config = dict(
    arch='transformer',
    model='multi-label audio tagger',
    dataset='babble in 24 made-up languages, each with its own sounds, syllables and stress or tones, from a formant synthesiser',
    train_examples=39062,
    gain_aug_db=6,
    n_mels=64,
    hop_length=160,
    input='log_mel',
    spec_augment=True,
    win_length=512,
    norm='layernorm',
    norm_position='pre',
    hidden_act='squared_relu',
    mlp_ratio=4,
    head_dim=48,
    fused_qkv=False,
    bias='qkv',
    qk_norm=False,
    layer_scale_init=0.1,
    parallel_block=True,
    inner_norm=False,
    drop_path=0.05,
    subsampling=2,
    layers=6,
    width=192,
    positions='learned',
    pooling='mean',
    num_labels=71,
    init='torch_default',
    residual_init='scaled_by_depth',
    optimizer='normuon',
    muon_scale='match_rms_adamw',
    learning_rate=0.0015,
    momentum=0.9,
    nesterov=True,
    orthogonalizer='polar_express',
    adamw_lr_other_params=0.0011,
    max_grad_norm=3.0,
    l1_shrink=0.003,
    max_steps=11400,
    batch_size=512,
    epochs=149.4,
    lr_schedule='cosine',
    final_lr_fraction=0.01,
    warmup_steps=570,
    weight_decay=0.3,
    adamw_weight_decay_other_params=0,
)
Rows from block 3 of a small multi-label audio tagger, named by matrix and row number. Rows with one number belong to one neuron. Each number is 500 + 40 x the weight over its row's rms, rounded and kept within 0 to 999. All counts start at 0. Numbers have three digits each.
After each neuron's rows are labels from the 100 clips, of 14848, where the neuron reaches its highest value: "lies over" is the class under the peak. Only what is clearly more common there than usual is listed. The data: babble in 24 made-up languages, each with its own sounds, syllables and stress or tones, from a formant synthesiser. In brackets: how many of the 100.
# fc1: MLP up (model.blocks.3.mlp.fc1.weight, 768x192), inputs 64-127
# fc2: MLP down (model.blocks.3.mlp.fc2.weight, 192x768, transposed), outputs 64-127

fc1.225:502585486491468590500563578486505498560560524537582481572491516505466485478475504455496545579538543494523479482516463502469509505450469529501516482517438441523505528507464495512475510548427500
fc2.225:533487489460553521432509306517515488467563501531451423485501493605485517518506542520492462466440493553520537566485539466502534565539474541586441495572509505500466477507443493488472482500576494
lies over: /aʊ/ (100)

fc1.407:421472485523533556496501617532497607552576521497511450487539498491504550586452528592474476466413517526489529460522501532528509491510481481507555464448467537540496565460526495500534518487493547
fc2.407:535507587439495423512542425503498408446381507495475531529471571475440477422512465467482534501547527461495520507498549500431537516426440497516571475525456465430500473520514506546419474513501436
lies over: /d/ (26)

fc1.399:458461491500496491422596517507502508451507467537431511540470553501498523482461445522570495401440646483500515522478437493506505504549481513534487411471481482520523433456561508523490499469513477
fc2.399:502450527472501460510364489446502514489438497530544518394498523500522457510569558502457527570599436549485562464588506526524500459499475452528487567530513502521525557499430496482500545534468506
lies over: /aʊ/ (34); /o/ (26)

fc1.181:532577498501491545498500528469531590560555535481500546470526542494553453505500480438490477473484450539508506483518508455502446450567484540493524441537524499467529504502494493479527464491544558
fc2.181:532496499481506453453499559542472444537454516551530535503565553462485528472500543564509483522488571473470421478543492544472486473508491529482501563464529492471452501494480473494521595500557459
lies over: /eɪ/ (74)

fc1.254:485437525397533500551476509494457538522466510451514515434557515527459508543504465466499481502549461510513484517460500503594497566426515505551459573477462523492525442488451495486537524503531531
fc2.254:520524506501468483462506509512555486434414546533526473495464493502510488446545531552428463510511529516499477485502537563497505477478565500500484484508449466541489506475533500514500476476406509
lies over: /ɨ/ (90)

fc1.498:502459499460483484498475470512489512490493528493564583486506421518509514487431449488499543476526541476497465505492492470513488512519529452501497484467527414485490459556500476492477523500490502
fc2.498:546495554500541617431534492492479487490529470523471502510534567492524493492533513505542522505499446561487490495553501493531452511491471520509539484488451511517478540524494544471513501466549531
lies over: /oʊ/ (37)

fc1.520:468492508542496497560515500567541555518509583484584480483533533420485517518462580540489430538512523506502470465507515522555500459454544470498549498582506481509491456477485467416443501489478448
fc2.520:556538595478499467509463500491502429509520515468559399545502520505443470498487471454520517500460480443518525532489516623563541500502477554512549519521644512476578445570480514502526439475458460
lies over: /d/ (97)

fc1.667:512515564516428504499425503506492496490511542548447504482539574528515475555510482617529505497505512494503501585581489433484518468603451429510496496463507518544506516444554527515548532501414497
fc2.667:502559450487538517544543506496467495531491440480530519566485467489441552452520538443582478478443485516459524460461588500499545495436500540498531471522554488399517441493488513514455485486540498
lies over: /ʃ/ (47); /ʒ/ (43)

fc1.177:552485533539515516471445423476521451490476535527495473546479561562564571474557460503524515540509593542540562452438592512520510423498522450476492414448493523413519543523497525458518410494496501
fc2.177:474501441457488475411561581474501529529545419578504499498486522473511518448456472460475562545424498499528466534490477439450536557545474503584469523519453414499540494420535485494481557458475487
lies over: /θ/ (90)

fc1.664:478490520463468496447491515474558452467431497588585547492543542497497456471465472460552580427525544447423501515488442464476501500433503493587455455488419517461514516536451480520516499456421552
fc2.664:424473462515509475519443511503558500502486511551494509504489535556532471499491526499454486509534519572596568507445484480511506505545496534489466457445457595539488515500491489487524465496500481
lies over: /tʃ/ (39)

fc1.57:563497431499433516504520478495587491515486444522534512530498515483568465515499492472522558469476352537485513474485486460508537428506487481488517495563464446485447579505488501513564512519509468
fc2.57:477588556439509540475475527363504619469446541489520478530555437458513518501582553495489437498491572506523489545507479544493498497532447550474568499479481520512489457529460441419430514490548531
lies over: /oʊ/ (28)

fc1.577:480550494485457545500505528610565467498515564522494512495487530440600467488519473487473515476432485483534550377513517441447536435544524494471563547521501472459520536480528535508501497517547514
fc2.577:512517488453532497445521556575456534545492483501583450478575540509419498506507498606481538493533479524555434461498500533541502468502535497488454438554502509552526546492464504518511475506391450
lies over: /eɪ/ (96)

fc1.759:459511548522480537476518532487560498522543458472589502484481500519495532418485474501453508559496532469466536490520512522500494493374450527472439566526507595504475465507484521455511498585523472
fc2.759:521485478491532521504530526477561470435461478483486430482532552459501490572447446510467490544506478498520509485436543542528508516497432530510540443481516566444478419392521471575514479569431488
lies over: /k/ (56); /k˭/ (44)

fc1.479:495494467499514470499524476497505500532510489524429553503527463580449497545488539367481522471551381516509516504574515505525545495431510509507532505500521526574519472536465516502534459519517551
fc2.479:405489499548485500476479535510486464475517437491493513550493512508490502614561497537502477507507486514532461460412544481495497518453492539471528433514565475514506443477476588503595390465525443
lies over: /ə/ (92)

fc1.110:513456444528496521443523495569459489475441573525485525448509541501523461484497518509540500501433588519552454442479573568509515507592543484589535455498437523526459522527475514501407481449498570
fc2.110:483480570501567583483475518519529517497524438535493501519471523527500561499533507460505492492525498476484565503448449471542524469390515470497493463533475475483480522488496520472506494500485520
lies over: /θ/ (44); /f/ (27)

fc1.195:510504525504465577488414521412643511492522539549494497500504506475570484438468484523556499535493502536478514511479576536597491499482488507496496458462468468423491512451513500580533487470467514
fc2.195:423499482551490489497492513485441471447530508447499495458433569547466476419490477502500506506490546512500458512495551446485505423490608497586573500457497477486589481529495489449497433494567517
lies over: /ʃ/ (63); /tʃ/ (29)

fc1.761:534517585473535477542497492478591541517512565532502496513504524510509462436519539465453523515498468490547500511563489490497551465613471453441521485504500519534551540542572485476487510511518531
fc2.761:513498521499439568518539466570433432492468531520461531511566451506452495431406446572502479571472472449544447500543495491534469520513496509462510494495554492523459416462480494552507500567492478
lies over: /e/ (92)

fc1.78:474525476498519561444513559496509456498538519517547431492515489502456494493501469495450495468478644515470467495514531504464447505501427494503538495492394484445494484501507480529464564553536492
fc2.78:502501440419498499483523490579607501481510546559502542455563463438554529457535525531501497524514465503514464550537484552537552546519488520489456570488489388500544461540467520570503489503491513
lies over: /oʊ/ (62)

fc1.564:512485527444575462499520571514478527508513512479496492541506568527510512464467528515517499476454415500479489527543552498497466517527428511478508464500535592473491513522543509513524540514456538
fc2.564:499592500472442473457550486533496486498501488457504502445511467465500483498553523437537472499544480472531541506434538454497525513448507497520465445497527513509569522539512604545518464431529451
lies over: /ɨ/ (38)

fc1.285:575440560482517513510478494480500443469472460478531448469558479464515528496513621530531468481472499608528502528450596558462442464509490539562547492482482510471520530504474464520516499509492591
fc2.285:398450502479519541523492448388463529543570543508494540482397451481518536504493461520495509494521531390492500487558447454490497523425436441423472532444503520513472503464513565518462554474551453
lies over: /a/ (26); /ʌ/ (25)

fc1.575:525445501577491498483462558544612478521563427470531484543494517513533512537514528513493481485495472522506465544463477477484461476494507440525487437458508512474533500442493461443468525524496503
fc2.575:495501520438504482492487462498520497463495455524405490475486510534585485514556571521473501434514540564536447534483517501456453474535480570493531539487495491549499504531500598529486407441575523
lies over: /ə/ (32)

fc1.70:448535479485527492518462527515502455486494543473422525512563483552524515450542473517543482527485478493520461557517535514564508491519592493502462566523498553487478489498499500506529434494458575
fc2.70:514433406556511556481591535467541507401552445500511558551503508506499497497510466508474530470516540529423479481455460495483491580504448490448502425518500478538489510545475501517459518575554496
lies over: /ɨ/ (40)

fc1.387:503460489471478530453491499541467496505466543497581517487497356544487507498526509429494523506517515524495534557514431437458458505603616501488481517432520552495506519513512575488501459470531483
fc2.387:470608498482474493651498518524500483504433497551530505565514489479512543528514498533554496472476443469539506461488473503417556500501464488498459471467496553514454462520490539493430502427503543
lies over: /q/ (100)

fc1.392:417544513478486424492573531513509498560546500431453448428533500473541497497466546610572460537409529466411536522529471495423512503463534532553518552513483546494535463557489435477505495506503508
fc2.392:461484475498491432512473525552513472521530454465540509548493507563508542461494466525536444550608467571568566506528465562448499510447478473459503503444517449365490531514440454423532549537501432
lies over: /p/ (29)

fc1.436:508466556477416476574463500525584449547483450457490536492495527475500541422577494426551489492592481514480499523579446564526497538452480555467498504470515542479526578494479549494456510567450503
fc2.436:521535519501495564545449494464399571433497531470420522507518485486454439621520570523461443495516514613507458481441523454494536478472482547499508475440502467551501517473508487549534491422549472
lies over: /ʎ/ (73)

fc1.448:524510517537507521507491535565507499515511476579432466534561443555550457611531563416466498542533445503549420488416525483437493468478505503522499485472481483532514512514443492482476475469493471
fc2.448:503445517553458536546482469508496497529547458439510501515486500486400425507591519508527494491500468560520468473590544538485545446490453582459542585498496426509507478491465471585478474470537488
lies over: /ə/ (85)

fc1.584:558513498384499531590431535447505499495569496465465480552522487568530530502480462446500481459471532436456481517552504496512478443479523562485486583509486566504521557434545494490461503512474528
fc2.584:569499577562513511521503467516387537522503490565480515382487458438416459499482518493435428557479502554535501532442523470525544486536438523523511466526460497466463476498405564597513524483507455
lies over: /tʃ/ (31)

fc1.20:500570486499456473492566570414503520513508519547466551491499481520415518529474502477448528471518409463480476452490443521534496449479528523528542520519615533521506519518453494506612579461468486
fc2.20:497460508502588516523443501569504542523499509525501547527489489524615525449513517462454491575544460614512500455503511505454487561456405484454571410470493546447543525460541507548447534505505520
lies over: /ə/ (61)

fc1.21:467530462524548524523598491613575585512555499525477559515500470467498502567479482457543569496514485418393516521508536512570497478483508451457456483548557495571446576480452444533489498412504466
fc2.21:468542517502500533478488529517512442636463442500505472437517516500504454494504504577494508556482502488587477516472518494503462501524508523461473549441483502468542518509535540493519534570440471
lies over: /tʃ/ (39)

fc1.484:503505510557502519512498515525544481561582568550525467442424460488549494526503523492497475502462500460506505489516451541622579480486497441532512569485520530483498506525492504483515460447500486
fc2.484:468528524498467576474449497521517503517496474528495481529506489500475549575465488568473486466490506502503507392469471492510505474486525494436471496478459558533523515451490578446466456495486481
lies over: /tʃ/ (96)

fc1.11:487501525516500503570475492513492469525500538485506555466503464532483467401588496455455477509489574521505546512499532494472428518459523480528498468342429524467560460519427478469521514559427572
fc2.11:511485502496445550437508448452502535548460494437547505469520550494544584495413558530494541437486467528494489409448519508502508472494515544494480471498507594467476512590507550574558494480511481
lies over: /a/ (60)

fc1.644:505499509385490595458475516470593454474478457525525555579587508453531497504498492505498502543504502494513575482532475511515430471437510454513457455570476597475482528562460511502538465555500492
fc2.644:443431495526548466569523513525460480441548491474480466476451528570535475532497496484460489500488453494517483499459502477501545490513504521373580433470504447577505508511509423496490491461489562
lies over: /k/ (52); /k˭/ (46)

fc1.404:516454487510476465494496488532482635521525483508476428501510511583463506406525433565402495520497472458573509457507491492557486498523432454499411499540498444502515555500491541512508412489542482
fc2.404:521484490484509539510488459486455467496533470487512519509500534467498458510520503406614530553470481494461480465466511478434479489467516471511625529452550496500503604534509435503497511593503509
lies over: /θ/ (100)

fc1.763:456409482447451492598503492520529398569551474517446601457561512485505465463494535425483520473602572466492511487485477495524455496533521455489489512481522537578469495498496468508504504490448483
fc2.763:444498527557493487468497490501446486469472522475494480495451479468498483458520488519543493523504483484601601577505475487496478495401585550471531465522504531449572497436497480538530497491522425
lies over: /k/ (56)

fc1.420:522542498489516467482543456470575525453532489544474410514570512504567458523518539561557499521496473477530509497567459499524481483548525541544474504461493447544585512559489441450487425546475503
fc2.420:400482532480452505539479564570463514512506518463515570513468461493494556498482427499495435501490531501450482583513524520507514455519556482504503478524514523421469528477561503531450544493485496
lies over: /e/ (26)

fc1.137:497502475423499503542487507527518530529424471492523461542541525492533468602539449556580503464590440533558544547488530486509441503533494456437564496488461530494541507419559525419546554501582466
fc2.137:466496503503497492499525518454473511481572489549500576496502449499485533410519560429557473557431499497463497491507428500520510534460515528476451562500512405434546544539495493579448475535383506
lies over: /ʎ/ (41); /j/ (30)

fc1.603:532511576535433500577434471517538500521484501496471527487502502479474503444529499487536422460517522520523525505486472593504483523443540507444496417511576546447507508485538523500574573505496513
fc2.603:490498486456551504455506504471433516497516506502471542492469426434560505549547572467515509524508493513517501435442479491507573514520486460526510528415504511523524579472515428445473573460486522
lies over: /ʎ/ (95)

fc1.65:439511462423648560479527460504486560483459483454489507507564561504531586436462499495487543448491524501435512475508511527575471615500526472425460536495514524499506528517501510534526437500559482
fc2.65:509554449500375471492512632486541496493426491542516500504456492472515483555569454465532498549581470475541523557500510440416560481491535518515473438509537494515520443491455445394486509519463495
lies over: /θ/ (34)

fc1.138:541541575489506435473499459439523511536479558540553503524499481506517538503422546571482473478520502532536499496475519509457515501477439521483476507498565481516448505505504534504507439575449457
fc2.138:497475438491443520499557498466494537516510483519535533495478540511557526466580522471493545479489463527492492557596473467479397467545502501504528530506399522440503494516490494598474518406569493
lies over: /k/ (35)

fc1.356:494467448486435482493470519484616465517527486439501627562439564510523548504532550514474463401489500505504465452540496466493448488421480467500493471482467471505541507499445474464464469463533515
fc2.356:508468426562500515528487490466560486506459527592507500470468574514510508498544462488489515510523557509492537579441572472525528432572539455514535480500493547496512530471478466531494482492540501
lies over: /ʃ/ (89)

fc1.395:426497465491532550497414589516453500464500510525526555513509434473470539476542528467561551457420469465505442504570497443501515487524453529532481524571489507498456455501474462467460482502555524
fc2.395:607519520450500475513607407477529466505535503501460445512477501517503506497442456489506461578551539575473527497510492490541545553463523470505547509445455420487566479542546499515441483458477500
lies over: /aʊ/ (34)

fc1.760:442487497501534512503527512500517510452567485471435520445523458489493502534558495551615464498478504445532530592523617481545513482480486483460556534468401519507529497513500527433480549501496509
fc2.760:509524552469405423526556566476544425505523547489488483541503542556527491508534541503490483453447488514431445508477408526563453490488611464467489580443519493496460488525475470561519539519479410
lies over: /ɨ/ (97)

fc1.291:516545549542507567535540507561487571483530545476498538500507483510513450464450573512522491440538471520488517488509529491499500518456522536555486480507518487488459678559467507505510479536412548
fc2.291:518511501450499537503474517557499495531503486475541425502501522492469459608521475513467478532477537479515502502503446470492545519487479497464487519501483490499507477517507496507436513537502422
lies over: /p/ (31)

fc1.272:500542490472501484499541519555463538565478526461483492450482449494503511483471599529534551519422536488435463513498507427515499515505501497546564531534536489544490445474477497478515487503508499
fc2.272:502441532455488452464496444455513500433474564482582429530496525465452485546459531454505491536559500471480499433497595512556513494502436488493507429512559408440530485533464503502446566471445465
lies over: /d/ (69)

fc1.425:486525499424572545530546494645551508502502500542490489524545606560567478453467481455446556540476500509531498485501497538519491502496498521559514487439467508555485420500464492502501556422508443
fc2.425:502490500502502499474459515473415455458448522345508472546486545527506488508506510593498457422484460552514494490475478416504480530510556512490501581498565511494550534503516518553519415512561530
lies over: /eɪ/ (72)

fc1.595:536519566547517482502463514505458473559474515512412469453509501465496506503471525483497517487445488463484405563492483536463490534559502447536551506494532545545453590513498495460609486499569541
fc2.595:493511476418457522535541496497470488491450507482490502509499513495407468495500481506522550494578503492473541470477520505532498460386495493485496530441600477502534480509502500540494491519524424
lies over: /aʊ/ (28)

fc1.201:471477511501531482521509529463502492501492494438534505458431561463584455486501557507525509467473496500503555429454506468501559546556513401449498456414425482492561495511495541403493475480435449
fc2.201:471490517511462491489440523535536501573488506480515456546530504485571496505507471465532462485587446542519513444450497432473481522515459567509494525515546536537516428366544507561504470553526496
lies over: /eɪ/ (61)

fc1.62:433435537451552452524503474520488470500538431548486547473518566517447503540526502512599499470512487434566504483529516543501489582507510473477535522441472504470497527530510520521483520527571482
fc2.62:542506500520511508500512523490439504508495577515455542490543496599532516460502517530506485440429509498524524493547527454552507500478442479518452550577478522618418437475519465541508506495477471
lies over: /ɨ/ (73)

fc1.386:492568481544466479511480595526522440498495565519533488433512486437555420546476607561510497443487486487455558516487508402604486486535488601445549480521497539517518570500474532473497535476527408
fc2.386:493452473477498504495534494434502469504479511531496533517469524471534534497431588530502590613510514487482408529502463533438532582505533496444496489465504543509460518545530513493477450492480475
lies over: /ts/ (100)

fc1.565:476622538500519472509515480489517462476526463503521491527556542517483497458527581552490462481564522483551408501405498588527549478482485487517516520466488494456439519449452515525516452472559508
fc2.565:496500470493460511460483552530483539519561465469501515487405533520505601524403497482455553524484481521460594510540495471511497497460499498493539525490482457492478512553500497453515490514488501
lies over: /ə/ (30)

fc1.432:509492511577516456557503500485527574492485540550543464557506549565498519455498460481427452401588503524449549489503392554491508446507502401455502496491501470506448549513498511540478476486524485
fc2.432:500540553474496534496490455515512471561508554485495523510532458484511544553459568518604397535515504581504489447522431404582558531546432496467500490408508556489512500493568478493521493503462467
lies over: /e/ (47); /ɪ/ (40)

fc1.633:500527466487570482503498528522623507482521540513546486455536446503473511474472522518509460478486444534467423506511513548470506482465491473565423481516481490523517487503436398457453471517512532
fc2.633:476467505571469492527531509518451397514420479469469480500445540477507508450465528492470508460499488462507557501436514442530513496528501506506569517489499550457491482495539545496524559439506466
lies over: /aʊ/ (44)

fc1.133:499479534482394468485428536463533518503494484515596511490505528467509475465476479545563492496525509505502521432500506497487501483538461425515468447494520528502484500528510498465498568420474466
fc2.133:571506505494465502565458515501507447489500519532460497527478482508467503530566542482505505570537452500507446503446500524446483536472502547491532559513535524476461549489464478519534434480465448
lies over: /ʎ/ (29); /n/ (25)

fc1.167:482529501528507508457498509498509465540567525534542488473561486498524505493483466523478491432518482401469503522574518522504421543522518553484512509521425495579460567492467478475427503503454580
fc2.167:473502482470431451480496555570464513482488441399506554481542512446493520573483577508424546522582478576480535433454489457527518407449524461501474447507523492398500496514542470535517572542545500
lies over: /oʊ/ (63)

fc1.297:476499501514503549346481493481518556421449628457481529439435524517527487475493497561556486486460542473511517505494538516486542486537559518550517488486429547509513510437432515443497452499498466
fc2.297:447455522526481566548517499514457481468591561500501462543528489477572547584490616454480484483511495496467504489507505512566465489586485457506523434505449481441482460543515454512509546490567574
lies over: /θ/ (46)

fc1.652:497574567443454450645498495506534499528459514487498459551495462474502536428485484537472445562571453500451519576479507507481520527528522549468464511502578502505507505470530475496501464576531483
fc2.652:537503479459482517509475513545444487467495497547478447491541374449522495494499496461518517520501546640502496488511526426575552475518492499522506426506465497521487471549523580443521457482489485
lies over: /ʎ/ (53)

fc1.654:552527499429499516478564516496511514499532596515530485437466511462560539410531461576521463490532483430423476492507551445533542514548539414458516454553494492478512444567516534439480506453481541
fc2.654:497462471559535502518484451535442468519525455457453500524608522481436438571469588480447530521492464485549506533472453513453477462394506543589539470471500419464524498514510508571475521511565540
lies over: /θ/ (25)

fc1.476:500518517441496413501488535523510509502522442501501519451495564530469415436452509483546514517483405419500494530533467407549491511407502521636514544552511492533503540540468545459450484466491494
fc2.476:474483505545547497546480513412534452560506526503524491528552464465522548603531492496484505480479531522466531456512498456521497515458441505430447493500473521483483455462496501514556520433488496
lies over: /tʃ/ (46)

fc1.302:415480494505511551462489507438492434499525611467463522454555483534522473501487540522498546527490498433482500528497453656485496500505467508500477502435479540512482547546479500457466538467509450
fc2.302:561555399503471498436444458468499432501424575498477521506502528522454428491456538524420536535524508496536543500520521524508496626507482588496496467544420463486498425463449469543455502502465404
lies over: /ts/ (65); /s/ (34)

fc1.233:434491511519511544508563526518512538477376460496564516461475452481470505576481456582614618494464469493521485435557484524487510480501569510513495465529457495399505521516492470509500491538531548
fc2.233:598443520497508498468518350500505509516497572580553449530520496508421562470521513378441442463479500476489534559497483485506465477510398514459449506505494526541520494511476546490455427473526479
lies over: /ɨ/ (26)

fc1.583:511510490514493447553475496479497464517500514521619507564481511451495466485421495505580526508551504475551510532519416551504538457514403452454529525510525498542470453499466509511522443494546492
fc2.583:457496500427477493453516510570463468549500494455429522433490552520505514527533526534420541438472439520397481534444490454566466506495506514541500488505466490449501515453556503559558543488464570
lies over: /ɔɪ/ (42)

fc1.677:469532500497459511519523457527500504417521522504553532556546488520522483557456489417475623514532523529480544485538425446462514511475459451458517534547481479540460477510439497489476502519485484
fc2.677:498531518464434505418531557498517530506494473493601462505501525433564487594504521510521518470500555537457494488474486505474447511495512545489586499491486493436504494548545545549568493512520372
lies over: /oʊ/ (100)

fc1.76:561559502484464522482416391487414461506451524511480505471468464503465476475504495466537484525503533502491607509561495511497473476532471594540497517477539531533523468507479553501483518474490490
fc2.76:536429453543531489506619526504504545495543456481530354484445500422481546532496486556488517476469504495564466518472583462499547447489465496538461428496510524470484558419508513474531519475528496
lies over: /ø/ (69)

fc1.28:493568568482485406493538519507415488478519510550443483497436476500541502528540570483471514413482492512512543550523606494506487464448429512475537482499564499521477541426461540483483550402534524
fc2.28:459483490488528529487443535526517488459482450502500463500496540508495507492497482534532557547499462483502468482507397455516501446495505537539494407491551550517521497524489599511540431441573545
lies over: /ø/ (87)

fc1.352:557473519502488462513500507558495507548604480505463505498508442491539462547470600442510501558490513503595538471482566476519492480464435518432502522566466554502486498489459436460540495497568540
fc2.352:540486426555427450502555508482478504481468504516497484523504531538509491457534466439541479486514501510612518513504522462498501505577464465509537419517511458467552480497496426576423461576521486
lies over: /ʃ/ (65); /ʒ/ (25)

fc1.602:493559558487477523504489500430476511426536463523576487449514491461515491488529479459452444569518526543441453535577535512457471470457516445509466578501495469439471542491487434476534451499517520
fc2.602:498525469495508391475476451466511507533522417469410453493535497522528507527456535494555596471504514473559565519505489499481478482504494520499430477499580522581588488540525570532482566523465509
lies over: /ɔɪ/ (52)

fc1.766:496567539495436509542540431450558494527577543473511533492538540537487536487470506485515490565575580483474474518489492486489539497592490479503497495507501529478506465464514525499517501391461542
fc2.766:483478490506451535471487589520464549476556437590534502479512480516505409497483486510480492452417482485549444535529491465560463492505500511461471550495515475510509519479559451500504533535557492
lies over: /e/ (56); /ɪ/ (40)

fc1.148:497454473541510509394529493493609542552424525491527539539505486465486486494465541509445477520420484495550487494517499502547483470557549486507476491506480533548436454500474381400503474545500537
fc2.148:480507536479552459575513493505463531482476479465461499473559546489489534568507528490506504478562477505480523469513575479431542506415440526461509459495427476407542519497506610464493534447507403
lies over: /k/ (31)

fc1.55:486546443538507514517515580502410448465515507499490580449496516511499511468404563500514513485534384521537477404491499445499462526545503470477534489549478568458570508511514569468560505440574548
fc2.55:499513508460501461457490528488631570482478423515452487520507484499527495539595438508478483511510625451461585581450514527460526457448474569502473540473534472551452465495513500488479534525424448
lies over: /k/ (25)

fc1.170:582438497533444555503502522445495508498489488514496500504481563448488429544477455492544505501512441500447550539516456541577523511501543430489500509500472449468522393496458511539487491525565441
fc2.170:400548524556500440462510480520503519495500510463496519484478462509462583422515454434401474483509560437550500491520539539480443555506517501503501451505559606474532539519574496451479486465480512
lies over: /aʊ/ (48)

fc1.579:507532558499449500538550552533460485504468498523459444549594475572495547578556518487529560581538454488532499486506516479464500535483509518423531455582492504505562512477486500538391545537500503
fc2.579:458495511535525539532516489446512508523564498470574537430503579508492438432448530522523489478498520492431524483498472552457494564579559536503532532466438536495506483498538465473495445480471438
lies over: /oʊ/ (50)

fc1.36:596479496539501447546504510505551544500482539451486512516479485565500463453473501498504492510438498474538511498658569452536529515513436480494576517440612515491494518491461503476492512493536579
fc2.36:528545543578475447566501506399518488541422507574475546499467519490520534586512455395494523523440453464529454504424529458476563491472496500497495505491564518577476522548424462517464530512545479
lies over: /ʃ/ (100)

fc1.640:432595524506458506512481530507471486476516528519509488450553501483530494498521513548527542419484483444511512555463471365600482494516482620513565454492443544513492508440484491516488528486530426
fc2.640:573493515496520464532521492450489469524524482493482459501472459507530546538459563475480486545495510477496427497471477580453509447508529460462505461419499545500506481508552546462533494495471547
lies over: /ts/ (100)

fc1.661:502550533481503457457545482468527497534528477546493499481417522496400483574527457521586383471482464533542513499468575524481519495477494447522538507486504487479555507539571548473406558428534586
fc2.661:523501504495502476479545562461403531492498459466446522392535549544491524502492516532499595438519491508529501411512472507537442491517583496515503508512424470524494549473476448527506490479487399
lies over: /ɨ/ (90)